{
  "tokenizer": "word",
  "encoder_mlp_ratio": 6,
  "encoder_qk_norm": false,
  "encoder_parallel_block": false,
  "encoder_inner_norm": false,
  "text_encoder_fused_qkv": false,
  "text_encoder_bias": "qkv",
  "text_encoder_drop_path": 0.15,
  "init": "lecun_normal",
  "final_lr_fraction": 0
}
Rows from block 9 of the image encoder of a small contrastive image-text model, named by matrix and row number. Rows with one number belong to one neuron. Each number is 500 + 25 x the weight over its row's rms, rounded and kept within 0 to 999. All counts start at 0. Numbers have three digits each. After the name is the row's rms in percent of the matrix's.
Before each neuron's rows are labels from the 100 images, of 14848, where the neuron reaches its highest value: "top examples" is what is common among them. Only what is clearly more common there than usual is listed. The data: scattered letters and digits in many colours.
# fc1: MLP up (encoder.blocks.9.mlp.fc1.weight, 1536x256), inputs 64-127
# fc2: MLP down (encoder.blocks.9.mlp.fc2.weight, 256x1536, transposed), outputs 64-127

top examples: green; the character J; count: six; the character I
fc1.77 094:466568508479524501531465543511476499540459480523500508496445504444483470516457526478539503514511508553495491468498543511492469473513470500515525467490515473518547474529490500515510500482502557
fc2.77 115:481504511479505486461558468492500508501517509476488518482489482490494468502471499503502547501492480469520502508490535507451468498485501505451500473502489514500547496517445504508499487485541487

top examples: count: one
fc1.692 121:501517496468478491543516538498508508529498582517508478518501487500499469507501493501492517504472536508496496513511494500499487525602500477482514465498507510501502471503496493513496500499506497
fc2.692 114:504500467500495496483458533465506482542567506500504421495489518495489547483512520507478497501499537499506499464512486499491505501490548509503492533511514517521502497526506500481519514500527533

top examples: the character D
fc1.531 094:470501473496517518544495500509617488519515488511502488492488501543511497496497498496505608536518496499505506528515507500500495503494509483537486502491507480493477497492502498504488479535507499
fc2.531 087:575451501502499531421502450544485494501495503533601517500449500506510487554499509500476499489524505498485492459525556505466518483490511497487520512495458530500491483508520519500529520490515501

top examples: the character D; the character Q
fc1.758 126:502555501502537573499499451504493460472496492500499500495434433481459500493517517508493528479502502509520498499481511526503502532500501475510484540498485509524502507523509470478489500550575496
fc2.758 130:488494583502532510486501525498494505498478541521494486466489526510533503502500512500502560502500502500506508560463485501495509492424489497515476497528537576520461488518521483486470494496522608

top examples: count: one; the character 3; largest: 3; the character 9
fc1.53 100:501512500493530508505503502502498498495499531535508493492493484506497497508500499496520515499469499496489490522526497500499479511504505491539496460510535508489496475519524546438501499501471494
fc2.53 113:577496506461504499514495545507475461504493504459504507491500526499488498520509500492495494502475529497484530495529502504467501503504491498500527512506488488506509505505503444534503554493498501

top examples: count: one; the character Q; largest: Q; blue
fc1.345 111:453504444501501481514466524495526515496495497576447542431499505522526471551510501501501520513519563498503502505489545493535510534536495500507497451484506517524493542498503476471488506495499499
fc2.345 103:500467495485501507399553448530503473526504468491501480517499505503500513502494504505523502498543465518479501495545474554498501500444483526507522482495432503515527480501489521486525494497497505

top examples: the character D; largest: D; count: one
fc1.741 127:423478500567502527507499483555504542541500499493495515509488425503481508499501497497472512445523497549515458497512506485500499496498494492492559509510497493498476514528496528475493400534501477
fc2.741 124:468471525487506527496507441557502530497506523494501477515499496518529576507516456461463516485492482503547436495495501501458500501493475454434503471506500497517484445483482520502502503516488511

top examples: count: one; the character T; largest: T
fc1.252 117:494506496506507469497497570502473461584492501487489532501511501506494467458551497499499504503504522504500519556500547515500497482488501500498498461454535491509545496474506505547497484510476519
fc2.252 110:488474510517493458478478509481500474525546481498471485484458521503541486483467471502501503505489537501500493461505503502495438501497498544408513500466501498501494500493428518473511481506499501

top examples: count: one; the character A; largest: A; the character P
fc1.46 109:498497504521500532503508501493508527500499481482499519522498473538485503496495480432500499513508484503468538501475514477540466562540519501567508493493502485488526545509462475470506498519495522
fc2.46 114:569498496498487497550538487501501490530502498500499529472500513509530520536546487502502483500430502507500488501508499503497431510492457551540494420484518497537472488496467497486500514511517492

top examples: count: one; the character T; the character 7; largest: T
fc1.629 130:500507509535535481500485501531519532500503523511553524507505442518577434486519501471518503498486487501521443521501483500525461489478505530493495480488465489420499504503498536509498499517495482
fc2.629 133:475476476519482493498500520506486462548499498546478485512495502521510526504502481514480478510451501513495510509521503500501503467501504540409507498388500465588481483496431481521450488493526496

top examples: the character W; largest: W
fc1.28 115:478501481483518475477500486498487502482500489526479502493498503489464485497510512504549498491511511504496506503506500500547501512500525504506502487416470519491499521552538501488480475501518492
fc2.28 109:517489500486469439505463474505471484460524504529509502508492504519454482485534491500490511487504484531494468469500499496502487507513416504471502463479500503509493485527484500502515500524473500

top examples: count: six; teal; white; the character B
fc1.340 083:513481503503486514506478535499500534511439505504505455509479510501465515502525505510479503501506495502515508495507497495500494528496514491501470505529518528502523498505429499508485451462537481
fc2.340 094:501509500473509502443506497513478500503528510500475531429499505502498439485482505485478496498499521499448516525482500495502498478500503501492504501489495459499496494494500534475502510497501509

top examples: the character W; largest: W; the character M
fc1.671 107:487454522499499500482519504493505551512502499483458494499497497498483494481497502517561421499567501494501502524553498503515499453505512502508501498500469498480474502524507486503506524502504496
fc2.671 129:494507496502447447502501500522499433498523443501498508500502492499499500489500493499553478504503502517495449449504518493504507530501407513498513416432460501500494491504498496516515498518499501

top examples: the character W; largest: W; count: one
fc1.164 112:507500509386454451491503497494475506575493491492475532497501494502485500486495531501568492490513537531507503503507484486500544497505496511490500449498491514454498500557539498495487499505514483
fc2.164 130:525494528492468424552440503523466482491520519517522507494477501506499491478548488498484498492516496524499479452523498502492505547507453518492501454437488570498533488532499492485528506529498517

top examples: count: one; the character 8; largest: 8; the character 3
fc1.577 095:463481498514489503553500521503459499489503483521472487496481514514527557498497497500494504435495490506505487500501509495500490499493506500520501496503502578498493511460490495482501505487520506
fc2.577 105:486514500491499493393466540503477489498498507498517472499529513488515528499509527519511492505530530462542476519496500511492484499495499502475520501495499505465493463483500473505503524497474515

top examples: black; green; the character A
fc1.701 096:478472502438499557510512484523412498492531510489492512499512486499532489497521503557501526498548506548491504495557617482489474543494506473509495487501525488473493537478501501504534523503516517
fc2.701 113:509496501546489442491499442479501483493503499504490491528500489494494520499508518519509517500445499500505560500497500514503469491477532523518499501512486502516489460466487499503533523483475495

top examples: the character W; the character M; largest: W
fc1.355 107:500481496536533493508485497458492500471500499500500446486502503518491519557443507508499477507499503533501502513496500476500501501530485496516500505463508519481508445484524513538501515488495505
fc2.355 116:491480498515497499593533504487530531427498458501502501485496512505501515491489534519505501505503500514495499505497494502506440471457464502495510513488501493481503479503497492537481508510468482

top examples: the character O; the character D; the character 0; largest: D
fc1.36 070:507427489457501500549444539504500499499505502500520502517462501506470504497504524500498492491519436506503503485499507490495498497501466497503552502502497504511501507498502523500499512511524499
fc2.36 066:497508520574505491487508499520493485505499494483502504499506493514504442490501500470548480511522478588454499617496500509474504517489464512500512497502494492545450485509498482502527490508498508

top examples: the character D; largest: D; the character O
fc1.360 095:494499499545493479519484492547519499534481500509468436501459496484501500500500499510501549490498500533438471534497489474511485501499528526500518492486469469499505520484507499484500500486528498
fc2.360 090:496477511492501541505501489536493514497527492503506504504498500506529521487517520441511511472501478460627414481455512491515482502497501485482521563503476481516503443518497502501467500499507465

top examples: count: six; teal; blue; the character B
fc1.694 069:504499497453517428506498497575503486487486501504493499525508503502489493508500558499502556488515500508481478494487492502501481483562489562491507501499487505500497501498492515500515476518500500
fc2.694 063:478499529497516480491497496505477495498502502498527488481498494480523499509530613465456481529498518458503474493556473518498502504494496501507525502494532489540512530501477488494512516492447468

top examples: the character W; the character M
fc1.748 154:554493504535514520496502522499494501415541574471574500486506470543496536532468470502557483506501509499501507518508500488502500500538520499525499527483494533470527498501533492524509505491499450
fc2.748 144:518533510498506501531498499519523458481565542494490520512499521517431532531467520477532469489500513511500499498500489492501479500513500519507525469500464548507474490448515461458504500534487482

top examples: the character O; the character Q
fc1.700 131:494476501506491506491529452501497499475505490511493492509497490447499477497548538496541498525477505503455479525473501581512535499499510426534490516527500519499508503535524502533476486505501509
fc2.700 124:567491520490525521445503505497504540488440500502470484509476504475490506477492502503465507534495513485531511562500491493544521498433465499528456464502515511545494486512495422522471486513511588

top examples: the character O; the character 0
fc1.167 126:505500524513490507521473443457504514512485480498475500498507487500496499473495487504496493491500478484526534566481496509558528480476503510509503523501549456542504532500500500478501520537495484
fc2.167 134:495499464487504519487536497523472482503480493519500463551485501505488444462555494460459549512539506486521498531495524504493501491452494464502499484500498493497539458498502458519444494524535561

top examples: the character W; the character U
fc1.290 119:530503480531502488497454518528495503474492439495502456516519494506506500517500489471505515512497511498490510509548515497511505470502493497501545571512500513520490500527549471500496457506499505
fc2.290 121:555515495501569513510483484530498502531575541426504489501493511487489529501519506534536506495488525511500480504498481498502490494498503515504495498485525500518497498499497454498532518499490441

top examples: the character D; largest: D
fc1.540 091:480500490523538498540495493552508501536512501512501496492455483516493544582501522485477526486467503542515420488560483500526506505543509439503524499479498495484524533488505508498498500482532470
fc2.540 098:490488521493501521495503462489498498537524515514524508525446496494507505499560469507500502450500477491552469498512484495475503498413493474497487485524488491527547499516505507514499497490499501

top examples: green; brown; the character H; the character Y
fc1.429 103:503502476484523506546513498534513515500522487498486482497508492501502518496522496465525479509510515530500498500500503509478503544574526487506497509473506473536504505522564486491496498491472493
fc2.429 115:507511506497510438532493503549491470488529557529466494504583506538490496483501510504525501491504533499494504515498500510498508500508516508446539512465485531501500513517524462481524497478496505

top examples: green; black; purple
fc1.518 106:454479461528505505525516499503500506502520499546501561494501524495498486455502502488500503532508491501496544486482493524508520503510507476491535493498507502469537530515513521515496498479515589
fc2.518 118:457502509497486522500480517509460484489536481500479503534495534488503499494507508497502506536475502494469493501502478504472481490495499501526490516539500450563490459502510543465501537473496497

top examples: black; purple; blue; the character G
fc1.623 110:501489539484491501557499500512508476481524455500507502446487503503511448560514516500499506514549498469500525444465499493499493505464545501478502483500532531515500504528532499498523493458484520
fc2.623 114:581492490512462513510521488482447500522500487505498457500466504445497520499529506496480502490486501495486517504479485497487507444509504499464511467449498485481486532494506469525418500488533530

top examples: black; the character 0; the character O
fc1.564 101:511521520504467503498500483500504539466546494503485452503525495514504483494553582495546472484505525500502564445496484494525474469502500482520492504502485475501450503534499511464494486530508490
fc2.564 112:522502486510476491501513488503500489478467500501500436509450491497492525489526516485503523525502468524499501522472530526456520481398496498479482494505493497509497499494437462515479525474513511

top examples: green; purple; count: six
fc1.575 099:562530510499489531517485510517397567488489514499531499505503511468555495519486509497468501556521503545488511551497535494517500536510469501499502455485527479488480540499484470466490493501501493
fc2.575 116:489500479508478461514479500531497498496504489505509533500507482501484518504521505445454501467489507551487517509501453520499479499468521496472470484499515564508501455501525480497504541531496504

top examples: the character W; largest: W; count: one
fc1.265 106:465500530474492496496467549498507499504497463507480532497480514468494499480492525503514497499522513561507491483491489519503499509521520500502480450470489522494481501548500476539474504502504498
fc2.265 114:503415495474439484502475500500492498481523452514523499507470483486476527506553461514486494491501502541508500482515503504479537539509480468498499449464451541499494499523512500503514492512496511

top examples: green; the character E; largest: E
fc1.481 092:505453484502501485497424514493500501500497503548481507490506490499491494591491487520528476496485511553475501494502506499511466485499504503513486473481506465502462487499500478496507500492501479
fc2.481 090:495500504501577499508540511501535516490504520500503501496481491542538515499575518452433516517483513499506509502506455581511499504480441526488503512512503507506502475489512494482443511503505521

top examples: black; purple; count: six; blue
fc1.559 074:504500503503474508491499521496495484486497494508500504495505503502459482513465498518498505494506505531486497487506496480542495500490412508498454495506502505439502502528501527496501495362499501
fc2.559 051:501486495482463511522650589502506496408497521497499468508518488504513452514510509490501406551500490520420492507508510499505448488497493498497499497450501504501493500499480543497511485501507494

top examples: count: six; green; orange; white
fc1.12 081:537433553505502506566496503493435513490477502492498482511492499493502501511571499550455505467500490501502506460500501498504478500500500465506492505537561568499514598509479499498500464497501486
fc2.12 097:476545482440501504408500500497512510515506499535469512476498512502496477480475502494502503501501561502503544546486485496501494499500499500482518500481407423496508479495503503483498502507497500

top examples: black; count: two
fc1.27 093:523532463508504541474500503497479514530506497527461514472455490519508452519522481478526503507521518476475478516510500514534492497507546490541510498459498504507455502536482457507422504490500504
fc2.27 083:513500556500513502496509577487498453468531512497510479497500511507501516560437540497494505489532543504499480554483469488477500490501448461483510497498539504534500535498479439499513489416514513

top examples: black; green; blue; count: six
fc1.149 071:500477500484506544502402500493492506544504545500497501512426500503500477492507501512503491491495494495511500496483522532492494456519505498512500508474522477497503507547508516504500482487503507
fc2.149 054:545512483428516438540494520498508506501512517493495494512483500500606495511500505495511500497497492468509476466504481453509468490512526481486516492518508500525494423489503494503464492469510501